From a checkpoint of a small self-supervised image encoder.
Model: 2.74M parameters, 32-pixel images, arch resmlp, norm layernorm, patch size [2, 2], layers 12.
Training: adamw at rate 0.0012, 14100 steps.
Rows from block 3 of a small self-supervised image encoder, named by matrix and row number. Rows with one number belong to one neuron. Each number is 50 + 12 x the weight over its row's rms, rounded and kept within 0 to 99. All counts start at 0.
Before each neuron's rows are labels from the 100 images, of 14848, where the neuron reaches its highest value: "strongest on" is what is common among them. Only what is clearly more common there than usual is listed. The data: small charts drawn from random numbers. In brackets: how many of the 100.
# fc1: MLP up (model.blocks.3.mlp.fc1.weight, 384x192), inputs 0-95
# fc2: MLP down (model.blocks.3.mlp.fc2.weight, 192x384, transposed), outputs 0-95

strongest on: horizontal bar chart (57)
fc1.255:44 61 56 46 48 45 81 48 61 42 49 62 41 55 43 40 37 44 67 60 57 28 59 68 51 40 79 37 60 43 59 66 67 57 39 39 28 46 40 49 35 68 46 58 59 52 53 42 62 48 44 30 46 45 51 34 53 59 58 46 62 38 56 60 57 61 51 40 31 40 55 42 48 52 64 47 35 62 51 43 42 61 48 19 49 62 58 45 70 37 47 46 32 47 31 65
fc2.255:51 46 51 28 38 31 17 29 52 67 51 63 49 45 53 54 64 50 33 67 67 45 49 31 25 67 37 72 40 54 39 35 52 49 44 52 32 42 72 29 49 63 66 50 46 67 34 46 49 31 50 57 52 49 58 37 61 64 52 67 27 62 42 45 65 53 56 58 61 54 37 55 29 46 47 54 59 35 37 49 51 29 57 52 51 49 47 63 44 58 57 42 40 47 60 54

strongest on: line chart (64); peak in the middle (33); scatter plot (28)
fc1.358:36 31 49 53 42 52 39 76 60 22 47 43 48 60 38 52 66 48 30 59 64 42 57 67 37 49 58 71 50 54 44 60 38 49 40 57 60 57 52 62 53 66 39 69 28 56 56 44 70 52 49 29 57 66 48 54 56 66 61 58 51 37 28 47 41 49 71 47 53 46 48 42 61 40 70 55 49 53 55 42 59 31 60 70 52 59 37 60 64 24 22 44 42 56 62 58
fc2.358:51 46 43 37 54 54 46 31 62 55 65 63 67 48 56 48 45 47 61 48 52 47 40 34 46 56 57 53 37 53 61 33 63 50 58 74 25 49 66 38 49 43 49 35 48 52 66 70 33 50 53 72 55 46 49 40 52 36 51 50 55 52 62 54 61 66 44 50 46 36 66 64 34 59 38 44 70 76 57 42 47 46 34 28 49 62 58 54 63 55 55 61 60 53 57 40

strongest on: dark theme (67); items: three (41); heat grid (30); horizontal bar chart (25)
fc1.349:58 44 41 57 59 73 57 40 41 43 62 38 45 54 32 42 73 48 66 52 21 69 51 54 37 47 70 65 39 32 29 42 57 30 34 51 46 54 36 55 58 45 82 26 53 29 47 57 26 38 43 52 41 69 66 39 50 38 45 58 57 28 45 72 68 66 67 47 30 46 71 49 46 48 51 51 53 59 46 37 50 64 51 44 47 64 48 42 56 33 27 56 43 38 63 61
fc2.349:69 48 54 41 45 71 58 36 54 42 54 53 59 43 61 48 36 69 55 48 44 67 63 58 61 59 51 37 55 68 44 63 36 45 47 40 32 51 56 69 66 62 64 53 52 60 36 65 53 53 57 51 49 46 42 68 56 65 29 35 43 45 48 35 66 48 41 48 56 68 37 24 16 17 30 50 48 54 59 35 65 37 19 48 56 48 40 60 48 71 60 49 64 60 45 58

strongest on: dark theme (100); one colour (80); step chart (38); rising (33)
fc1.248:54 40 40 51 27 36 71 40 38 56 57 50 41 63 58 40 43 51 66 48 50 50 67 53 44 44 55 51 41 31 41 74 55 55 35 49 59 34 42 49 81 56 58 55 71 73 44 75 36 52 49 46 29 42 57 35 55 30 68 60 51 36 49 49 50 57 59 35 50 44 57 49 44 39 67 39 46 63 68 49 46 49 72 29 72 43 45 30 37 32 47 43 51 18 33 42
fc2.248:49 57 31 49 49 60 52 64 09 29 60 46 51 62 53 57 33 67 49 69 51 50 45 56 63 49 48 56 70 67 26 64 45 47 49 61 56 57 35 45 43 45 48 49 47 48 51 49 49 76 45 42 51 56 45 73 62 41 51 40 56 39 54 48 39 37 52 69 39 51 50 31 58 36 45 68 52 54 61 22 60 41 47 44 66 37 48 59 52 46 39 69 45 70 60 34

strongest on: lollipop chart (25)
fc1.132:40 48 33 63 36 63 50 46 45 42 36 43 48 67 42 61 25 58 69 52 59 43 50 48 49 84 62 60 52 58 49 56 61 66 67 50 46 64 36 48 39 72 41 54 50 34 53 59 52 68 47 49 49 61 49 66 35 15 56 49 51 45 48 55 38 40 57 49 58 48 22 53 41 31 26 64 44 49 47 42 63 57 36 65 82 62 42 49 47 28 50 78 34 66 36 45
fc2.132:73 55 63 49 54 64 49 51 41 41 55 47 56 40 49 48 59 37 60 64 43 69 53 32 61 46 59 55 44 44 71 41 41 26 47 62 59 51 58 62 51 20 63 54 44 58 32 49 56 50 36 70 61 56 28 46 40 44 49 26 22 37 55 48 52 45 60 46 45 62 71 31 52 30 73 42 66 49 23 50 48 50 41 54 49 61 48 59 59 39 49 24 69 41 67 63

strongest on: horizontal bar chart (33)
fc1.293:47 33 28 35 30 48 49 73 56 57 45 47 40 41 54 60 37 56 49 67 41 37 34 53 38 48 52 51 45 54 50 42 55 57 23 52 46 43 60 50 28 48 69 49 46 39 51 58 64 53 59 66 39 50 42 42 53 44 42 23 55 40 51 72 66 64 46 52 40 25 75 40 55 53 58 71 25 40 37 47 51 57 28 28 58 65 77 48 61 58 48 61 59 54 32 57
fc2.293:51 45 49 58 57 47 30 37 48 24 38 54 54 49 42 69 41 51 59 69 75 60 43 56 66 49 43 43 49 35 48 63 44 41 47 50 48 70 42 54 56 72 73 73 45 62 41 35 28 55 44 48 54 75 45 50 45 42 67 56 61 49 36 39 67 48 54 35 56 68 45 63 51 43 44 56 42 51 51 51 35 57 63 54 45 40 43 39 25 31 39 31 34 28 43 50

strongest on: lollipop chart (54); items: eight (38)
fc1.348:31 37 67 51 42 54 63 60 38 50 34 44 53 56 66 50 18 62 52 58 38 34 45 49 40 39 48 52 41 52 58 70 49 58 57 24 52 48 56 33 45 77 65 41 42 42 50 77 62 52 54 67 34 58 68 63 43 39 42 35 48 54 54 48 42 64 70 40 38 69 47 51 70 37 64 52 27 58 36 67 54 58 50 61 34 44 32 54 51 51 44 52 48 62 39 53
fc2.348:35 61 54 61 51 46 64 34 40 40 55 33 46 67 68 43 40 37 40 39 59 61 62 70 42 43 62 44 60 52 64 55 60 45 31 52 47 37 42 49 29 41 57 47 45 66 39 40 35 30 42 37 41 48 65 78 49 52 21 71 46 51 51 43 34 57 57 59 37 71 47 68 49 45 76 44 71 46 36 78 60 70 57 34 45 72 54 21 48 54 57 58 51 56 57 38

strongest on: line chart (25)
fc1.33:39 40 44 58 34 52 67 60 38 46 52 53 47 78 52 62 50 55 46 68 53 53 47 70 33 59 61 34 47 50 45 51 60 54 33 58 54 49 48 58 41 63 40 52 55 65 58 41 45 56 62 58 48 63 42 41 46 43 58 60 50 51 49 67 58 29 62 60 42 42 33 40 50 56 56 40 46 51 54 36 39 64 53 81 60 64 39 40 54 32 47 48 30 17 46 52
fc2.33:66 40 58 48 47 56 44 28 54 41 37 42 47 49 51 63 60 32 62 77 42 53 53 47 56 63 46 49 51 34 34 50 51 47 64 52 48 56 76 37 54 41 39 47 50 55 55 49 51 50 48 65 42 46 57 28 28 42 51 57 51 61 51 58 59 74 50 32 62 50 38 50 37 42 37 55 47 60 69 24 27 49 50 48 81 67 49 43 52 51 50 46 61 43 38 44

strongest on: dark theme (88); radar chart (33)
fc1.278:55 31 46 52 41 78 53 38 47 55 53 32 63 49 56 79 53 47 56 49 33 23 48 40 41 49 56 39 64 41 71 67 65 36 52 60 43 49 69 58 74 88 55 58 50 62 36 48 60 46 55 44 54 35 48 55 22 30 55 38 45 33 32 48 42 63 59 51 64 38 36 51 39 39 77 61 56 52 46 41 42 57 42 29 57 49 67 49 34 53 47 52 54 58 41 60
fc2.278:46 40 43 65 59 60 38 49 34 17 65 50 44 23 34 38 43 78 56 52 52 52 40 65 61 55 56 49 66 55 40 41 47 57 56 43 41 45 21 57 29 44 51 47 44 43 58 57 61 43 48 50 42 73 33 65 41 59 59 31 67 45 51 46 70 58 39 49 39 75 64 53 54 35 44 43 49 62 28 62 49 44 56 61 44 68 44 37 41 63 44 48 38 12 43 20

strongest on: dark theme (96); horizontal bar chart (61)
fc1.299:39 47 38 53 40 57 48 35 42 51 48 48 42 62 49 35 57 44 58 70 50 52 46 54 13 62 64 68 64 65 44 62 63 55 48 49 50 48 45 28 32 52 82 44 54 42 43 81 39 44 60 53 49 47 40 46 53 23 52 73 42 55 43 68 38 66 71 39 48 26 36 52 56 54 38 49 64 29 46 36 41 38 46 19 72 45 49 48 40 67 31 49 41 60 58 31
fc2.299:67 43 34 51 51 45 71 55 39 47 48 64 32 43 36 59 45 64 56 65 63 56 60 66 67 54 22 79 68 46 45 50 40 47 47 64 55 56 43 45 60 48 60 40 60 55 31 49 33 41 55 46 50 68 25 28 39 52 46 51 46 51 51 48 52 53 51 47 54 38 41 39 38 30 40 67 26 62 64 32 45 33 69 70 50 46 63 43 43 52 34 33 37 47 64 39

strongest on: dark theme (77); bar chart (38); peak in the middle (34)
fc1.256:51 60 37 67 37 43 73 37 37 47 35 50 42 61 50 47 42 52 50 40 43 38 51 54 59 48 48 52 46 39 17 35 45 59 42 36 47 56 62 42 62 75 71 38 47 53 44 34 53 16 44 67 42 58 62 67 21 49 53 55 53 32 58 71 30 41 38 43 53 51 62 58 41 55 50 61 47 72 46 52 57 63 57 53 37 41 41 70 63 53 44 61 39 67 55 34
fc2.256:32 44 76 61 64 42 43 52 42 57 57 69 63 47 55 41 51 50 45 32 60 48 57 31 25 40 65 52 60 47 62 48 45 54 68 25 50 77 57 33 67 49 59 49 50 27 48 59 58 80 48 36 50 45 44 68 55 52 56 33 39 37 45 34 36 42 46 41 36 75 38 61 53 52 49 34 52 33 47 56 59 54 57 57 54 53 38 38 40 67 42 50 53 32 39 43

strongest on: line chart (47); rising (46); scatter plot (39)
fc1.15:52 37 28 68 53 31 42 31 46 53 42 55 55 41 29 63 53 46 60 65 51 47 39 38 43 63 55 60 51 43 29 62 36 72 38 70 34 60 45 57 59 62 43 53 48 51 53 49 37 30 43 40 43 56 30 33 50 33 80 46 59 45 39 63 61 33 56 34 54 45 32 56 47 46 52 56 52 74 50 28 47 61 74 61 57 72 44 49 30 36 43 35 42 28 68 65
fc2.15:42 51 53 64 40 41 76 47 53 61 48 32 37 68 65 39 47 40 52 46 47 43 64 80 42 43 71 62 61 46 44 49 70 37 65 51 44 38 38 35 57 35 50 31 50 54 26 34 35 52 63 40 60 39 60 55 54 56 33 44 42 59 74 57 50 61 41 58 52 40 58 66 49 47 54 61 43 56 72 40 46 57 38 31 62 51 57 45 79 65 48 49 41 75 68 49

strongest on: lollipop chart (53)
fc1.110:48 59 37 42 29 49 35 31 41 62 53 69 63 51 61 38 39 57 55 48 47 48 44 48 34 70 57 48 58 44 48 52 53 60 56 47 55 42 67 69 31 29 52 32 45 63 37 61 51 22 45 53 29 53 48 56 34 12 32 69 49 40 50 80 50 52 68 40 47 36 57 50 54 59 57 45 56 57 37 37 41 49 78 53 61 49 55 30 54 59 51 69 22 50 59 63
fc2.110:45 35 51 54 64 47 61 35 55 48 43 37 53 60 30 58 52 38 55 55 46 34 74 61 64 59 63 66 40 48 58 52 42 40 23 67 40 50 60 50 48 36 45 48 64 62 32 50 45 65 44 61 68 44 41 51 65 51 52 36 45 44 55 38 58 38 30 61 63 66 36 68 46 57 49 49 47 55 75 43 38 71 37 38 51 47 43 59 47 37 46 40 59 50 56 42

strongest on: line chart (52); dip in the middle (33); scatter plot (26)
fc1.316:42 46 21 52 42 42 69 70 41 46 30 63 62 53 50 77 46 55 19 45 44 53 52 61 29 51 44 64 38 61 54 53 61 67 33 51 49 52 47 48 33 44 58 49 50 29 54 50 66 25 48 66 38 48 47 55 55 47 50 45 54 48 48 51 62 30 47 44 44 56 55 43 52 59 55 47 46 37 48 45 52 39 69 70 38 40 58 66 46 23 42 36 42 41 52 48
fc2.316:75 57 50 41 48 51 37 19 67 47 69 48 47 44 46 28 44 66 75 48 42 65 26 34 65 51 59 31 44 46 64 46 40 21 57 50 38 54 25 59 54 43 40 61 42 61 36 44 52 54 48 31 65 62 54 44 41 41 55 52 46 43 58 63 62 46 44 36 38 47 38 59 57 60 50 53 74 55 45 52 45 64 44 40 53 70 48 38 58 68 55 62 44 32 57 37

strongest on: horizontal bar chart (74)
fc1.337:56 60 23 65 30 51 53 55 44 44 56 50 43 74 37 36 39 39 45 67 43 53 37 58 53 60 68 68 46 27 59 78 38 74 61 54 46 67 47 56 65 54 58 38 45 59 44 54 42 66 38 59 47 58 35 62 42 61 47 48 39 42 52 60 52 30 44 60 53 43 63 30 55 24 34 51 51 44 62 34 53 73 68 44 70 55 61 44 57 41 53 55 56 34 48 45
fc2.337:54 44 71 20 54 49 47 65 53 54 46 38 75 28 46 67 65 34 65 40 53 92 36 36 53 54 78 43 46 51 53 52 52 28 61 47 50 46 51 50 31 58 31 36 48 48 57 51 35 76 71 56 33 48 46 41 40 68 51 34 54 54 67 65 62 43 40 50 59 50 52 54 53 62 65 54 48 67 32 47 40 46 49 55 45 37 39 55 53 62 41 55 45 62 55 64